{
  "arch": "convnext",
  "model": "rotation predictor",
  "dataset": "made-up ball-and-stick molecule models",
  "train_examples": 97500,
  "image_size": 64,
  "crop_scale_min": 1,
  "horizontal_flip": true,
  "color_jitter": 0.1,
  "isotropic": false,
  "norm": "layernorm",
  "hidden_act": "swiglu",
  "mlp_ratio": 4,
  "inner_norm": false,
  "patch_size": [4, 4],
  "conv_stem": true,
  "depths": [2, 4, 4],
  "widths": [80, 160, 320],
  "kernel_size": 3,
  "init": "torch_default",
  "residual_init": "none",
  "optimizer": "adamw",
  "learning_rate": 0.00092,
  "beta1": 0.9,
  "beta2": 0.95,
  "eps": 1e-08,
  "cautious_weight_decay": true,
  "max_steps": 38000,
  "batch_size": 384,
  "epochs": 149.7,
  "lr_schedule": "cosine",
  "final_lr_fraction": 0.05,
  "warmup_steps": 1900,
  "weight_decay": 0.2
}
Rows from block 6 of a small rotation predictor, named by matrix and row number. Rows with one number belong to one neuron. Each number is 500 + 25 x the weight over its row's rms, rounded and kept within 0 to 999. All counts start at 0. Numbers have three digits each. After the name is the row's rms in percent of the matrix's.
After each neuron's rows are labels from the 100 images, of 14848, where the neuron reaches its largest size: "top examples" is what is common among them. Only what is clearly more common there than usual is listed. The data: made-up ball-and-stick molecule models. In brackets: how many of the 100.
# gate: MLP gate (model.blocks.6.mlp.gate.weight, 1280x320), inputs 240-319
# fc1: MLP up (model.blocks.6.mlp.fc1.weight, 1280x320), inputs 240-319
# fc2: MLP down (model.blocks.6.mlp.fc2.weight, 320x1280, transposed), outputs 240-319

gate.69 101:502491518550508493490500500490537468490498509484508505522506485463504542504465537475484558528507505503453491487506481492540453497510488519473510465537471557501471501489482527528506456492506464523520482487514484505496505529497539498523512492
fc1.69 108:474490528442500487469531534499478520514519505513493526504485527478505530497543494472488433467500511493498526493455488525508507489465536498548492503466513491491493540495482505516508499506531514515528519532492487490468501498513508506492480552
fc2.69 102:491514546469523548450508474502509510544520475474553495493525497521495510468510521522488520501477493513502493490468511516560488518487521530485506502495520509517460478561524488494510508534523490491515511508503495509505491526505482486497505541
top examples: space-filling (88)

gate.712 137:484509503392516466457504480515509510503482502498479506493544492486526478498474481509521509450529503473516511510519486558490520496495482503502503476528527537455499532512483530490503516522491510527472483518494524544520485481490528488515541481
fc1.712 130:523497470523491514503484524431490479476489512478502506504491512448507530529500484524479494546524480508462514510509509434510467522492513526527469456460491481492488562478500469526502454474505485490524513490523484462462493505486482476497492498
fc2.712 128:526508496501484475519550505483460483464544510540470493502495486486531485537467505504534492503509480542497442502535470493516521502533446496501548519496496560531511472470500518506454512499550524508505540455463494505497524527472480494466508501
top examples: dark backdrop (83); space-filling (69)

gate.645 100:486488518513497520533529492528503490546484509485460513497503517496441491500513474524504504510512501500520472499493502503476502490512488430490497511514485489506540480527509525489503559527576538488492495501517523530504571533532522494506511504
fc1.645 093:536474501504494508496496530464498479452513498517512508608495482498495526507489493483512475483472454474506511500481479503510493410483493498502423509503495498524502543500512502498510475500492499481518471492469500490509497490499506491519507490
fc2.645 114:464521501462509517497500502506511443506525475470505526521471498487495451490484495508461536502466506487483512560513511476491488494500504506516496488518505499481524485527477528481516496498477489511510487493474505510492525522528494484497453529
top examples: balls and sticks (66)

gate.720 111:478493477489457524493510470494512484522537492511524507520522535505510468476505526504521507454544505532497518484491483527539523477513453504486516459499485479470517486469501501499519554461496504478544497561438483485531483553500504500495485483
fc1.720 121:535509454493506504506504490481502521482456507537490481518468509531502513517505515494495508451517461461472493541504494499488465520537451511519448452504449533506469483512505498485447486547511508526496504515481488495512494477539460526522491533
fc2.720 117:540508474508520534468545516511509502531524518507503503542490528504488537491504567524524478519559509469492479499502517491463510499489482508462429518508487509472519494533497479516506558500510505511483493487476495506536472501506511481486499500
top examples: space-filling (84)

gate.614 107:478495559478478441551497469522484488502496504501464483502495504517504523495508489462515489475482501489502531465508542513478539494503519505484492519543462511437511501478490485465496544509508499531501524511509523516471503509539563479482518456
fc1.614 108:481491518491481481544536518494521504515462494513469491496545509534509470518516528563547478519472503440519498501494530505522538495488478491485489550497436484523503500507506502521481487512541510486506459510536454503444524523547481516462521499
fc2.614 102:497505528497501527470517508486541516490508427465510508489512490466522494504505478486508451504513534539487479519518470526461465515511522464490496512527493483493496519505537514466453492492484503460489462514454478487491499489486505500525529517
top examples: space-filling (88)

gate.693 090:496469521524505516512528464460504480489493482483495516487501478498498500519478461506512544517519507510507472507489539492524454490545499500462491472488550511465483525483511473499524508485520487501523488508459471450488502476492527534489448500
fc1.693 093:489501541484545535484498514530547496506503475509496490503502489518481544553527473478498525533517494510498507542468515510526499494484542496524518481466469487479475567525488506486489478571529455503501496535465516510493492534482501513502449477
fc2.693 092:512526517504530477515549528512540500520482530545525504517536499479521475490454516504489483486490491467508456472453488491495517482495472531508516488456514485527488478497506509469553500506510502525491498499477434511499496483486518512487515546
top examples: space-filling (86); balls: four (28)

gate.415 074:475524477456505462474466529493522521502478468537510487504522438469492523501466501481510455483508466506492522520468449493541528506482499514499490486519518484510484496470447523528514508512472481497509512502492508504496467488481481483551522538
fc1.415 079:500489517487501513479495508462490460464434545504533534495519485530513497532504455474478435501525493496495503488507515476485483494554503514493498492458510505515497537486478501549492516470475486542513508514454498487528487503474483497509547493
fc2.415 073:493463478511517530486532514469542516462500512504562554498504516501535560515544499486505497557518521484467545501489496484490511519519541512463540482523477491499481462540486515536486422498493518493502475506543516462475510499502517518484520492
top examples: space-filling (60)

gate.95 106:609481505490493510477488491494491447512514503503506492563467484466491525490481498517501485524494435493480503482502508427506509445486517503487401481479487501467504478481506507506493516473486498477568475469477515508492498503490544462510492470
fc1.95 111:506488490467489544509534525497492506557480534517468503499519532496504522495506495488485479502498509472501490496517507491483511504488499456534511497514495486515501458532514505442487527554564506497496514511522526517495580509513523493523501503
fc2.95 114:499526497486497543504533522495515457498484489497484542515483523508491482465521550511502523463514522455511503538500517488540510499510507516521496497527480499495520510497514511491551520514542479530512538504528486495498541504504529462495529480
top examples: balls and sticks (67)

gate.487 081:558504505501502501473493503485511472488474532421450514601505495461504485516504482506556495490492506476504518523489494472483494474488475500485507480486484468462503532516478502518548511499489494502546472495517477509476503484493498500482556480
fc1.487 101:496517480496530480481534539480487519467526503504563483503463508490486528516501533471497536497529493508501514505425498503513514499495509434526511491503505513510485512476496536500503474496500498497511487520468508475527587468487502528532457488
fc2.487 107:510480485471465487515507508494435470522470509473460486514496536478463523509464491502481491538503482506467508489515512490504495486535520514509492489507473497548493518537477511491466522525485474448519464491460516541490512498523500479500462454
top examples: balls and sticks (60)

gate.371 108:508491522505492500524489527465502505509496528458496505376503477466484504538496480514452506526525556519501534520521492499524502574490520510502574500483523468465518532507457514522542490503499517534405466487520522524495497493499495536484492498
fc1.371 110:490503492513492507484560499502522498492501486504449508503521524518535526512502535507510511500496497484515504505474510504508494497501493484517509486492501504522495503529503520498489495527569501489500496509523501512510599526521504506494488507
fc2.371 130:500511516549515500498502497489494570505486500514420517503518463513513529487516515530492486487520513495512502446506516544453504492488494515511486518504492518484468530516527480518499526494521532491497515488487528507483493509442491468528484510
top examples: balls and sticks (62)

gate.146 095:514498513463508486525496415521544520552497469499515495527439513529504477512507539552489523475515496513542500497503483494520522492499498481495494505461510490509508449511470507497508503430494536512513506480520562483513531552512503491451466480
fc1.146 096:519522526497528527521520520488496518503545502511544462498492519476502525490479490452464529547512496508539515506479495509533498496469506484514507534514448510503524472489490568481483506438477503516496506522468547515512511523487477506531521489
fc2.146 095:507492475490523478517477503552499524494446486519483511519548491477504462504485507514463543499544472490490485486492478489493503510466519486537475486466523469524496517538488579491513514477532498466482513484492537473522533522512492520522509480
top examples: space-filling (67)

gate.68 107:533501483442516472465537481524533478456520473502517532472488542556495506538480499482479499458503544537534502485476490566491506480496517511476507494500509490501506515514524445534522508506524490495473533526499506511551481519513479518488455503
fc1.68 096:484493509506472504514532477495516516535492478523469507471513514505506526461487500496513538497497504465511525483484507514466473489499499470494490461504501556478509493485477515448489502520485544528498507488478481524491520503486471469541473482
fc2.68 107:459496531487512497529506475515475520484523508551488502476487481480536476492518507524450523512518478508511537466480472489483458527505524514514526478527498478501477521521508487539498512507511541494529512480502498504504484419503511514544482521
top examples: space-filling (75)

gate.454 101:491511519501511464500532479515505491508498478545475488508497503502479532555477432453496504521501486468518485462491474533523545482505512505537475497507468527492511540494517502469469482515507507520482490528493533515503489522464508527517476528
fc1.454 100:506499461502436494503494521483455484524514491525471502524507473488508499495482483547487532453509486504485516528485491489527475507485503484523524521464558417438478508503517506534494489473468465507541461464509474520502511509467507524521475524
fc2.454 095:550519501489477513494500546508513487507479521488503458520547476483471478524483505461482491462528515548484488509469487526506502472458535484497456483521507511474508495536478438511522556487524486472498523467462472482557483513486486511527512481
top examples: dark backdrop (75); space-filling (66)

gate.524 101:503509508503477497489519516472498515488510494507474509502532503477540539497487525462499481514507483490496525506453489518481496488468503423508489500499522498520507509509486520493513455533500529505509507490466510504478647490503487507556505516
fc1.524 095:498515477484518490557518512538491523493495501496512464374508510502497515490499486479426496533488487539536513502498522517516549496496497497516480512509506494484513517508518506496483513515495498584446507500494483490508500504525470501518524525
fc2.524 118:478499498558529477518486501485472550486525491503490513534502499515524495505504502483552492489493534490523506479496504507526476531502533494511518527493495505499491501501498481504511497496505521552469492464503509477516498472424522507532472528
top examples: balls and sticks (61)

gate.195 100:529476522480517491534502543493497496487510505449501531377508489454509511514507492512460487513474533528545512495504497527512541505489500508491532498470495474492551511517509524534524482495515502544375506498499523502505498497503490526484506509
fc1.195 103:485494492517507508482556499510525507483493479521482510507498490500522539508498511499495490511489500495487515514460505485470490500491493461505512499504512514510491518509514491500519483529527492499500505500556483496509600497494490517470482501
fc2.195 118:522495514553517495471517490512480582522501456477432517510505474489511509533520518483488488501519501476492515469499480502470483527496484517504498518499505522461489500523504474530492528502495545480487504482504509496514505503419518480527506528
top examples: balls and sticks (63)

gate.555 095:492525471493505519461525502469486536509509494527499521533479504542504510555517477517514510510540541464517524541507473526523491521485525512501558489477497531500405502478486517487498528518486495535439486487542501498485484495469507543491506483
fc1.555 096:481507497489481522473490505470500501508521505500473496515496533509636487497490545531500523503537502478496504503483506504521515499505487580508518501505475495487499473526477525475499491500516518494504494500526529518526468510528506498469514495
fc2.555 137:516495512538508512507507531508473573531489509472460506503527488503535501515512462467450491472501485508498534452525505508454510472488498489539519529475482548524464538504525481487484490520523526478478504485485515549542513506457492478499503510
top examples: balls and sticks (64)

gate.411 085:515470488525487555497492521465506493509481504462484478477523457502500500511486484476495530449512507526515517496477525536531501492523492503491488446449507495477490475536518437498566547500485509483491482510478512490525502508482483495499506499
fc1.411 089:528498568498514514541533484481512530490467506469508512503494459463479488504491505441487470536507521470565477528479532470521482498493513477532499533481476477522494501509491497507493473489524517513497488551499511514485507537522502496544490499
fc2.411 085:489519522485507438492481478505498518469497556495511517525531477524470517484511498455472518499497513558428507531500552494498548485513499482513460481467515489500474502492491556489493480472493489503509512498493526456512522455492518500507508479
top examples: branched (82); space-filling (73)

gate.481 090:495491508452469476497492499506484512525528531482498455488488478474517469487493499495465472443503486508521503499528503512535513497482528502466514471452503503491501517514483491513512482484491536493502447523471484492500480530520497494524518458
fc1.481 094:545527469512491512522473551444436525465499531516499471486470488515491467501469454481498518492505485509486493517524517533539443488502497513568481528513506530493516510490518534500525504468492481513498564491500450537520506488496469479505463513
fc2.481 091:501464491516513498505458496489490491516491493517470485520547531446493495540480536477497476479489515496498447524479463494454519483530515490524481499500518489519508525479509483535522556483499529462479500485534505491527467488498509515507536485
top examples: space-filling (77)

gate.109 087:520512524488494524510477576469505498489526475501536515502499498518493503514459494505495527486519506520469502516491431540490476506481527510485505497481530441546477509510512493554502513490534452510488520468511434542511501494460511514506476524
fc1.109 089:510486518519502489488551529495466488476470475538501505488526436504501523508498503470513494504499488499494511493522482511508531517476510522487472520506511449496478529524515491534482473516507436526501494488499486495530514556473499494506512561
fc2.109 088:501532516490481519479561518456548515412521565514471507523514478470512505508515503558478548566499508525490500495512503512510512443508534477492528502483502471503505471497489463519456469533504488488494520475465507573493503503528416466522522518
top examples: balls: three (25)

gate.676 115:469533480485508526489484541483488512508520506489483468527503517477509439470485552534496444485508484524547475496456547459473493494526473516488490504484475431486523490493469504479488494540541489486507503477520461485491486491513457470494477498
fc1.676 111:528467528472487463469541424525516476473486469481500571512533499546499530491488477513515460467462533483543504443534484527516567486480527479484526536523515509483499529538530448484515476495503507493479469511486539517532495526496503499485488455
fc2.676 105:515474443499503437494501537483527522518467473479499511531512490477524471544480498466489526508546518521528513503496526493460497538512504519528529502529501491533495458506518518505490487553463493492475540459502520474502438533491482462468510520
top examples: balls: three (25)

gate.163 096:498503531466493467522484499501523477495517503527497520503548501532485505523484491474512478479461487478485514479496525533491493477496515495476505530512494486485516503507499500518465462559518502507499482487466506464500485483527483505506475504
fc1.163 107:513514506480456451508474527463476470467476532489453513513527471502495508504476510466469475506487517494507471454526509558463509474515483519519499532530546481476505508511493489529480486548488478549505530512457477517507481502483530472483512505
fc2.163 103:505546496502535496533513494505533510534519533491535502506469510501497519543548454504489503469475490480533503489464521494485534493505512534531474512508539507472491496509460533465466468502520505496507579546496525483507446529510518456492515492
top examples: space-filling (60)

gate.469 098:464484512494471530515476512541523506548504499508472510496517526502392476490499497506486508484502507498514465498488489520491469496527458467502495507510479502511501491494481469515477436514569497500493496512483504516521462497497511515524492509
fc1.469 088:519475477525507500507500510516510477519501504519507552507504508505505505547510486499473495479496490514497503485494529504492496378486453502500477505482483482511500568510540457492478471514508504552491549519500512491516494503511488500489491491
fc2.469 126:489536531457488483500524470501455456496490498470499490522531481503521480473516509508541501505461502503495482554506520498490506465504494498520447459517514511456519465486474505526512491496494469512509469508487535520521500497549492474519462493
top examples: balls and sticks (65)

gate.53 102:523494513478434502503505467530499522512459492484525530507472548527485464492505511533489508466467520476518507480512490539508514495501507489476529542477494453483516451454494515498517541447487532479509460510526476478503522478457498479469498452
fc1.53 101:475468511509496467444511445494502484452520536503470572508509481486487488501498502475502553486476503498475491499499426522506524499515520495493500497490544512503496479518448455523537484477483491471505483525474530478515492521472555485493543500
fc2.53 097:472527567509507493497474481465452508537509522442525483477501520514515555484541503480511529495495493498496546487525509494528486490496526475508493496513488479477487514488473477543500501531512483494492481529472500564512473485503514465515467483
top examples: space-filling (85)

gate.246 115:548457485506491501542479484533511466500480503493512487528504504519499511493490498481488496482470497518547475450504510508517561419522441494491454493481443455477583488488506499511494576473501501499501473483509485487490499499524479487499556479
fc1.246 117:516521462522529452503491464502505511460501488494543481498463478488508558498509489507516520501487486515498501509523492485514515492492492583499500486506520528489497521475489493516511471447436461522512478502535462490457439505474493515470496485
fc2.246 127:499513475513515514493468469526496540506521498522506457520484502515515544504479470520518477488482496513518488440509497507440480495493487482461478524471509497494485526516498512470484506486483524499487520515485522452472481484497468478502521490
top examples: balls and sticks (63)

gate.430 120:510506487499469500461490486519486467495504470517505464508463532468500502468496477480480482436491467541488504510502490454479522507475507513462484479506522484513514489483479490531515514499511431509494513542476421462509488501479511509535517478
fc1.430 117:548511528474514506501505536493469494467517512459470535493525535470484527461469496483514447505530533554504475492498520500469483497526516520509526515474475438508541511502445493521509461488530463480497506515505471483516474522523507494508556480
fc2.430 110:501504513471501473481535521474499504513463510532508452515495497539486495427508545550518489458488514529508523507533489474515501484461487463443517500473512494545492530474496536485454501493503500547507485511548493421456498507481472473510532493
top examples: balls: three (31)

gate.745 086:510500490528533473484454488515483504479504560528492454493522499457491513507448491496500490456491501494461498497516533509479470499507456539547475491509506501449514516481492521503466499490501492478502530491484510509549467467494526474530505517
fc1.745 090:479463535505526535492506487450498488531505502492523524520473482542510514479459498504478536551529526506526505508496497490520480507456514495516544475542517509532503476482479488522509461473511513528492464488495461551491526524518549548511514514
fc2.745 091:499504534506513494473488462503473520452487473506525504518509506463506501518494518506522497506450505543515445499490580477502484492534536480460528504505472501514497494504481495546531527466510494497517472482451506496477510480490473462489484511
top examples: balls and sticks (63)

gate.154 107:530490454492540505494485509496501516488489512503565493503488477486467540504487535492511524527479483495472518504504504511488454511504501443500481507501502535505482510463482529458494499452451511526500493454513493519492548498495519474496510510
fc1.154 091:484466473484494493498483521495483513507461530476500490554512496484500511517481476490517458481497528531495490555481505488536492591508519512492558509487529480484452540498473478512495521505509439511477535505520470469484487488440501520502511512
fc2.154 116:541534511486506554483499501470509470522487481520487500501477529562500501496509528503487507490496494524513503515480473516517467487519506480485568481493463516529498520527520506542473519515483490490512464487535480485504500483495468456495493533
top examples: balls and sticks (64)

gate.451 112:486488532481482518534478504491518505488468507507504490494541536491493527498504495497489461490515518486490507486512546515480483502516477487517506577530448503484499493483486493498479523478473526480533489482490535493492502508554487489465481454
fc1.451 107:558512485462532509483506535483527506490530478535506497513531500500505521487480504502504481483500485453487517521537499506538437508480477486494484483489490501432488498471535512517487505497503487502507501511441506459492521494504428445537464524
fc2.451 108:517515458517527527508459478474502515500464454490477517475444500488490512518475511539549497463530507470512541536503452528537501507508536512497506480485508483497521479495530526495512464484541553499483505510512485543478492472486495501486494486
top examples: space-filling (70)

gate.21 102:501509502429488537496525453515522477521492516492483479523474513530490492525533490485478511500541516476516483548466518533469514485507498482469528487497473491467449499502500457484498529498511514520504535504492510475513506501542501517501492454
fc1.21 086:491507520499515531507493513451455480480510520511495483489486504508590514497522503510510515523525495465504482529460480485520501511516478610492538503464511514490486482489498457430496502490470497495513503489535508479510466514497466496471515491
fc2.21 115:508477461525492505490514556530479491540491469460524476491505501520512512511468448482482490433485488451505532465539501538502532503510476496494520544471486539489498578510531535471513460547511506492467522490491493508480484502506515488497534485
top examples: dark backdrop (79); space-filling (60)

gate.216 102:506458552508494515511553453516461493552490527510439512496500505524507517447501500507498457488495504497477499478501519452521500485517478505491485480464477481461512465496478455511522532472508497509515528548482505540514520590491491477523499516
fc1.216 099:542508511522548497472517509543511484463514505478555531492512486481487530522452487477467541527471511440502481513494403506481487507505510505485507504538497506540482485485486519457522486493478514520483476467476504486505483474526547524533471554
fc2.216 098:509514471497516442478467489515450526474565536541479469496498440515509499483511545501547558456490485532526545503534528475519516476467521484516489476484519495482507489481480490473524478492516533559506543505514545465501483504488480475464507505
top examples: space-filling (64)